From a checkpoint of a small image VQ-VAE: decoder widths [32, 64, 128, 128], muon at rate 0.0051.
Rows from block 2 of the decoder, named by matrix and row number. Each number is 500 + 40 x the weight over its row's rms, rounded and kept within 0 to 999. All counts start at 0. Numbers have three digits each. After the name is the row's rms in percent of the matrix's.
# conv: 3x3 conv (decoder.decb.0.0.conv.weight, 128x128x3x3), inputs 95-113, a 3x3 kernel for each
conv.38 111:601545534493560543565464496489506458538478540502598510512510485471454406466450492502502549473528514560452489404504508501533584513557586444457423435552491522510454533466474510514460528444585474451477459559499511537465546442517495496545435614522463580498513502429519438503502450481490473534448513567450560457526443503537515493476510470431520470503500390495464462470487565452573515638540469543451526523492520456434494438535534507517477605581452537522495603432446530559544532472492574534387587536486552453508536473547
conv.39 097:423545528428471421407497490565529499499515484542538454525510504454509457502536485419458489582444488628504545555532524573532526476520544596509463523506495494494533442528503478522519471451458473461444475464399518560597489476437589538508560518499486501520463458435479494476477549502483546512507530461527515587509493553510508475494494422448481432514532477490514453403479457543526478485553499506594558498532471587509480532467496528509522484477485499493479515484482526465508495463523514541556574482512508483541540470532
conv.40 106:420487634409483548593564471501558498522521541547530444494497549508474455530484437575537456451496412518456547512505458561438521541504577572512386473500524458446479509514493473520472462479500435403498492504490564557474541429571526488568468542507552494463426479455518523525512532470452498455463485541485521489471509562546549428486505496468527526518487506475461476485521470511550480483491484507483513480468575510556505544440564523428504493511507606515387579480482527512460519519524537518447504564377465567455443455527
conv.41 094:567481462526449486552533514490566483515582511480472478503477453478471445532597457450533525549494509542489506516518528489508547458447489474432473537492477550468519426528483528484479501514458405535506552524461453469492365470547514490488532496459483460524538487502510537456522498450474523485518527453530460512465541554475482488545459453472439463515547547485507459465531432475586491523530499483503483487465445564478467512421562528456495522489512540546538487432526478504472465514520486441506490506515453531452481496520
conv.42 089:501584442492491511509456464505563591481466544420514557501448502473451437532493583456450460472572525543511511400428478532558489501516465432528515507500533551543503524465483457488427522519500591517454455402549515488530481490445482496489554506479552528512462492414512493540476517517531476523513521528494491532541465509481543569484519526558541467580529523538547543496411545503486569429541553556532459546516484468501492487572492469582476501556542428466504490506447467494462525520471505516503506513524519489550550517490
conv.43 106:489506516495529531478464514468510502478461506502509498615583461530509429518505510498506534492492538541485496420412508443486537500532544586487432480472518462499484457518551436545473514516514563549464459488520488512425524512485550502522534522590632495494522523477485496510536521503483495437476435481464573533505513499514563464540522505483493467480499534433533495486510519501524476495555488503516458460476482514493519538495472478496435348496510449525507551540470539561488558512493553532472505484470526491524548494527
conv.44 088:419456575454521465467546495471515458436424501515460446417384563420423533555493511481492505495536493564570469566521481545517551500577511510468483529551559447538512444463514455515531564463552498495499471472449437480569576492517499541437467587533498502490549542487485447408503458416507541494560536433477496558558443506491477485547483491514511513528522442507484513475452538528484537516512483538546504484576518539469495560528618381472497567491505574480551475520563515487524526488497529502501445604469486512547553495558
conv.45 086:598524560491458541476519513509473533537481507521473477503503548481515483430514438529552541505510528511445438462489564532480508446408427522510528517512502543509501538494564460436475498458536526460540407445475586592473546491527502419504571508446443503503490525508487530552513529534492523450427462423500559479473491522523541616478500472533527489438521465490456495472413463493492508423471490504506572464514610478556509583529565521433521483503465510519525533517559570552552501441522554520562484556441494559496435495521
conv.46 098:518536491536446440487521478465490539567509446579523496546494408510557516436527556505479482472428536495538495423421486521546474531505490537494549440471553534533470463477474521502548533504448569503463456499536476507509555511511525514491464440553495504483494480510466493507465491443550502516558517543516534558504453466443518450473559512538480489466497490511534475490530499513552504452504534557501484497538460511445535446532429502555434524522493421479543453569488514528484553484448397525500477589530475466541519501468
conv.47 099:475469509471499507511528516538478514550455471544546529472512467438429516470481512503508446461482501453518492452482498527537462400450517474514489530523492490504533470568502472497504525559444563507519507458545529536458551493517465505530569474499546533471464481500496517454516497530568530517510424491480475515530517474509561552527522534592495446512483505562553576523436421502479475468463548560503512442497510454456499491614460441484521394516555496518497451576510562530523497477499509532490465526523546536530421501493
conv.48 093:415529497398556549427490503559513500514524506531500511458508506473527583580541515462472446429477504441511518478512488464544480411507494433470440522551526455474491532524472502469507481478476463579517533477484530481552524524522439534516487493613454422434469538575519575538497511508489497554467511507484429543537527501433476454519477508471456547526473513491475553541510546556526519452455463459490488466489518474495501469501471383444518408481526472516507505580506563531578477472482526479511447455506551522531502482469
conv.49 105:533526450569482481526451468536454493447551516499536496431570517463468479576491477519535427533513481485503485440488469506503454493515512449473509488493465504527474465541413547478500533500475509470534483472512537516522509528494442526555546437547463541484518452494535543496459515458474492469520500485546477456468471455444504551454533487484498514500468543474512477499574445485540482491549543497460537498487493442506466481583423495530531504560624541511596431519515511495525460520513473480496554427513506430512439545477
conv.50 086:526472477476422449471466507511556530488491522522538548532533490486465449481549454439479524453531495485478479529483467518477498555450494484493526475495496488444482504498534474499462506525528565505479526504518591585505512505473565427472587525430482570525493513457474476464478489519506515468455466459472561464434501526508606661448442526517534474448462487546585559516484541521518539511439493525505517489460506482453444481496500532455418576482471508473450486528573453498499503488489511550577543532509468481477469523581
conv.51 103:497528492459522507495399499552495536484483522594498467420449492456461486520491537508511423526484407542469402508467547449470517483497546479469562492521584529500577447521439548481500505481528464489544474502521505467572564531439453507462574461456482533472504496506499524511430449420503509441499470399558512481492496552473473463521509516461519484489535481485508499475514476524475430543449486501503520495509543456476512478534519474492496515494504499465513548496586564501554492509539537541516519447478518454520520522497
conv.52 110:487528469478523490486549583439494534488508521537476504509558524521519477486472438446541482471466480527519517516516516404491520514535437531550496529526489490474485417457487512533539510537510561549502508453475495480457451425482495430489506483618480480445534569465438482444444530487461481482546504546523498524522506498539513484560503539495488457492471455431499515461491519506532490465443502505518495513495532488515468509492515507508471543489501496515496547590547598544563563495483499546543466496466508496500517500523
conv.53 114:594491482531475522470475517455520461533467535450530472476467503477520511536521558493473470428496496463485499404499474438557466502492513440465460522431529507515468483475507488494480551522525568523503557448546488537516453570460472475541500466522521492485512548449538493509436541468478529526473458538543489495496456466457512504489546517465540459543438479513475568487480534484524416466491473511504492542498540546438605513486541458498439528441515480509495437520479507528487528453498508504533453453445494496529486470498
conv.54 110:529485513510438468486497502524440427527551469488491543434454611517461538491493487498512546530494497485504512504495394461529486529519518426406530459493539481491506517483449548487518478544511508471507504465455447525535487614579481511542481511535471560650464466560489505486473497519498475523485502511574420350466462446475458560489541572502529478476523465468437438522500442442525522499437425570547525559487496501483495486492525573463471457444451519567487476488475543546538503511535512479545492398432526520514440446488
conv.55 114:564423487525507475404528504434585536535454531589493436419407528477504460477533518515506529456547507539507480460541515467472484508473537474496440470480543533544518553467554509555422600505487585531473485563546431478539498504554532475456454510464522480462479557477426492553510558551489468495578516491454520439531477526518539492559493477461528480420476512523549577534534565520494433520507482538493470588494487520526551480437538433522472514486462448535492501451493501485453495485520425538509476519470478445494616516487
conv.56 102:508442415509504470453452471563554527490421578525466527433401465469542448477553465561516466485469488482467499423478495529522529500551494384476524429468483529474452498477473466504449512517494519423444500457460544518505556536491528501490442492531494432408517541480512551537527457447558529460500503472436463426442495544526534516435551509492514456460482490493504465474528479466527475522512506473478500459530475517516466482474519507472496492494515498565514457460486524548484485499516514519475471457471467507480487460499
conv.57 103:374489531467563547510553476587505501554508522504496525425501508506522543527502529482464560483489526520482478509487532490492496510448511522469484548448472518528498544579538524514543476512512404431482455525500552537415570475465474483555493532560363511529457516540473501492479463452483465461479462495528519497503530511501512432457480499436452524473499502541552527511518475462453460599560515561471500513474545531482442542523461511451544468555550538545489559502499469488478470536557533576491527524465569513446533543522
conv.58 096:532513543483475552416462527469522508518542540525512520526509482503509524520519483524510536441467595453517585502424463537479467483491518561532502532458493535477556475550517479537582457504450516535524488509466534516502536494459505506506526380466531471545464472552506540476487471525581514511499494445476590626491602488484548509564490505528439499523456464521515536513507469530505480462464541499499508504561514513503504475449479510494648548512565466466483484534566560542525486527551514462545454500511448548513473581507
conv.59 100:567514441522492474528507538514458494488483510535443469424457473506549503478472447474434465424409479467478489510497510453470511358436423517488511472487502507442462441517481459506493464464482520502462582518503512444492481515467435448419469519523526466521490492533521511474436530536425544453393505405514525469502515533562511523585544579511532500497501441450499504426500517466469494474428544516511496544560497458501480436500558448452562544513538526518509549530493518586519487518464510517505527484495489521508472497524
conv.60 105:434490466451530517444514506570471516545510513474479498413519580464549508469579481555453564528511442459455468594494521466425451534518429469414455504569507532477509469520534524541494442501549446434470566505484555459518529568472507470463478524454406483569532530532425479501475448508403520462496565434425495405510494585492455528539448489453530513442518428461492517557537555526474473569511586457508531561557514493533458459468524589482504430468537494563567476442490510467434483481541489466501535464522537500497423454533
conv.61 098:541490519518549562542497513493523476467494512519553533566495545532511516448463520465484543513489504540483541455484480478441497419483503537465506552569516549489456530549563519501491534471549470493516469541428503472457522473511548452489522470489390413417516495466477481471519520490584522510503489504563535476510507536528509481460428441513503529486471478489537498433470479534521488564498510531457526544498526486522487497500511493502520521481532519473538565470520516536558523512516556512504512544441491561518525532496
conv.62 112:473424522514468435581473459556519517461515529466517513491450503519468472537513500477494403502498573504521497457554586496500477439531536541472498478511537483467473414475473540496513574525479511423431498535471475487467538478562490523494488486505523579502534555550516498409441545545491491510508522491503491466461491437452418460512508468516428501523531456541560495510522536496529542544583633505449501521485469554486574516495521524471556521483431473537549457523539532479441497537553508504503513558407467547553510494495
conv.63 099:530511543529405485515477489466502481505517456565550508510413536507461498608565490513479452491522514481494504499544499492507500570509524500574546531494525499458518508460549506501489519508428507508525545427512474555565462578488579488483462505535473449466449544456478476495537550465485545488572496505558524446480543498516578545522473521502515491533491471502487452640532516612537460544483525419544547507474533505521513552485556499492451540444501471524514465530505522528434534497498497479560555563497440523565470445552
conv.64 087:477552545489545490510508462508439519474427509549436495417475498475482480515561430532516531513455465524535527537514460533476468581519504508491448476528494505549537440469525551552532527503405393427535508443481495413517465542514551510526470478424435455515492495513495522495530429448515529509456506486520463395499500513521449522521518494493520490469543515489477517489501443505483445539581525502550501553541515503608411490532500514556521440509516459552477543500499422464461478493492525491482549428465495523431554503469
conv.65 099:478499442419515474410490481466547504406477468460481502418471467487449520568470489453502459396536487463482480516499564543515513469424508463497516565564516460493482389495491431501482527483461551529606528408506534512431569529484547444558614464531482522489491481443616477458484516444526524473538460459457532509445540505415485489514516490562500466534442466494506449504500513509528512436448499491467525461490528510483494533584494433573549421459530461481502547607598512570567480466502533484524454552491451516464463493453
conv.66 095:531498518498421520497499563532530530492495509475503491528555407522541409485512457485508598521422546531532484540445504530541457489551436520444467490474561548525464511525473500517516476501513436471519486478427498528495467503474513477435467487526489473496536519502569575519428512464499525493459466485517565557539510545515487498479492467514511462534530521505517469520573444525538492504490504490462545526472525453472550475524554497528453559472505508433507512513552498475513553464447532518550483478554489512587495518493
conv.67 108:455479486412490546447500542512498531482496512519505532467453486505537561433491540473468508539440542482523545425566483513530344589470394410480503467511532520549491498518559465454561445528496545480439511465558541484530587479474562485446580516470487530504513523551470443482448489503471476540521545547508431458431529466470520496473512452508506519523549555425517591433503529523558513482486553530464479482523569523498481538549472505487474445497525544522538487514553587486480555519493579503464541494453513516485475562540
conv.68 099:462535502404518503504576529551548528505512499463494408463576488504492507493440499373512581459509562549492509511482495499498468524451429423450480377534484515516465560610478616463470486444539512441486418476476536519507571499497456485516546493420479527478535451506497514544471481496497469475533492475470487518466487500517569507448425519437465540497521492552537480506527495480474473543509556547487537458470477451478487408553509533459528489515516595530496510529564472445566452500617527556517562506486546474494509506509
conv.69 092:508436521408528562430501510556543487607534500501564450388416442411469467491528559516505482483486531553441522554541538599523491487517434536510500496523517422496467465522452452496460527439514497491518480569493466479473609458505491508472524556469454486520495489517479438464526500497510480538482467508501478551492414545483488487455480500488480519481520553473474465505559559537559530498529529536477529496489562605527524576516446527498487435546473548579494616483513507498558494502530541556462516539571528485554579473481
conv.70 105:482487527520515511508490435540556467517478503430461497426369443394473531459564603560495512495494511479461546531543508504520465485445379476497493467461481526588553510477499479484470463446472463501483480474516552577584503524528500486518521598568498464516487507546541576694438470511434531531484503504511501451560461435476454452505475532518510548554565591492508503528533483438448467543506481485520482431484484507480454495502500447529500529471478487453449456444425560500449509461465509532523521524493514483474499490517
conv.71 105:403456476481519484545520519507533441509521479492488570507498498493495507512534506512481459456501542455532554559472532528490518470472485486509498560508416561454532515513522501520504509554470440550488500474486547510591470538468499520504516514514542450502502505492505530451542528485473533471482436445497526482473525498530559497543482555506500469480471429526550422521508497497496486545490532522570445515491406457500460515434598498514588475537539469486499516537480498518516480488516537514535435445500467540476548500478
conv.72 104:534496441521513459502453403509497441514491467532508388432458459468492453460456467499515574481483522488516580541532405509475365555451305491465490471488495512532518458489449492490429512458456561468426533495446527488496563525557521483528494498591484513451510525468505490446507569544495492469488500498457505529492489515504528555536503551444470553481535574454499549451504547511539580489467541492502551519563556496485554475485564493529606522489542481502534513509518541509518487502533476561559516480511495468520482490567
conv.73 098:495503531504491521522574573484442452549521479458463511420517493481572532472498490500411419475412444474474471558484421459537488478502411479427495526446490444549557429487471503507458554541518487518510528448449538495471551570455476494444489507480515517529451492472470493523484542496479509487500499492526454581530442455476439506480514500473540461426521489483496502509490504476445535467458499499543533504516508539411494543509525490538508477424572499426517527562637500489535515505504468467479477432469556448500515470483
conv.74 102:421513487513630546489540499570467477467456497521540529479473495499537492515566495504604528484449418522419395522517525490453439549541523489447479525522519538522472493514420455521511502549510479396502542537547415449462542429486500518459478481445440535441502552534505453476487502428481439482500483534520436475521471569451435547467504527453542571491505400484445505512520493484494445572514500499472501562632615495481549529512437506526439509535508475499478476471445475454568458489541499460446587549408524441524507442534
conv.75 102:450520492493501442492438387528472489540503549472518510534527440540576475450446399493545524447499443482504543530497559499466557531613603565549518510474494545501473493554490499541511466507526452445532529563485516357341545479532475488532584530593500510491456491505469461455511491508498478552548542597497546457489552453520492359479546518484510505514506467568521528528533536474471488473534472425486506460517595491499561484507470495529462537529462511509478431461488457481525464537530554535453516518457464478506505555529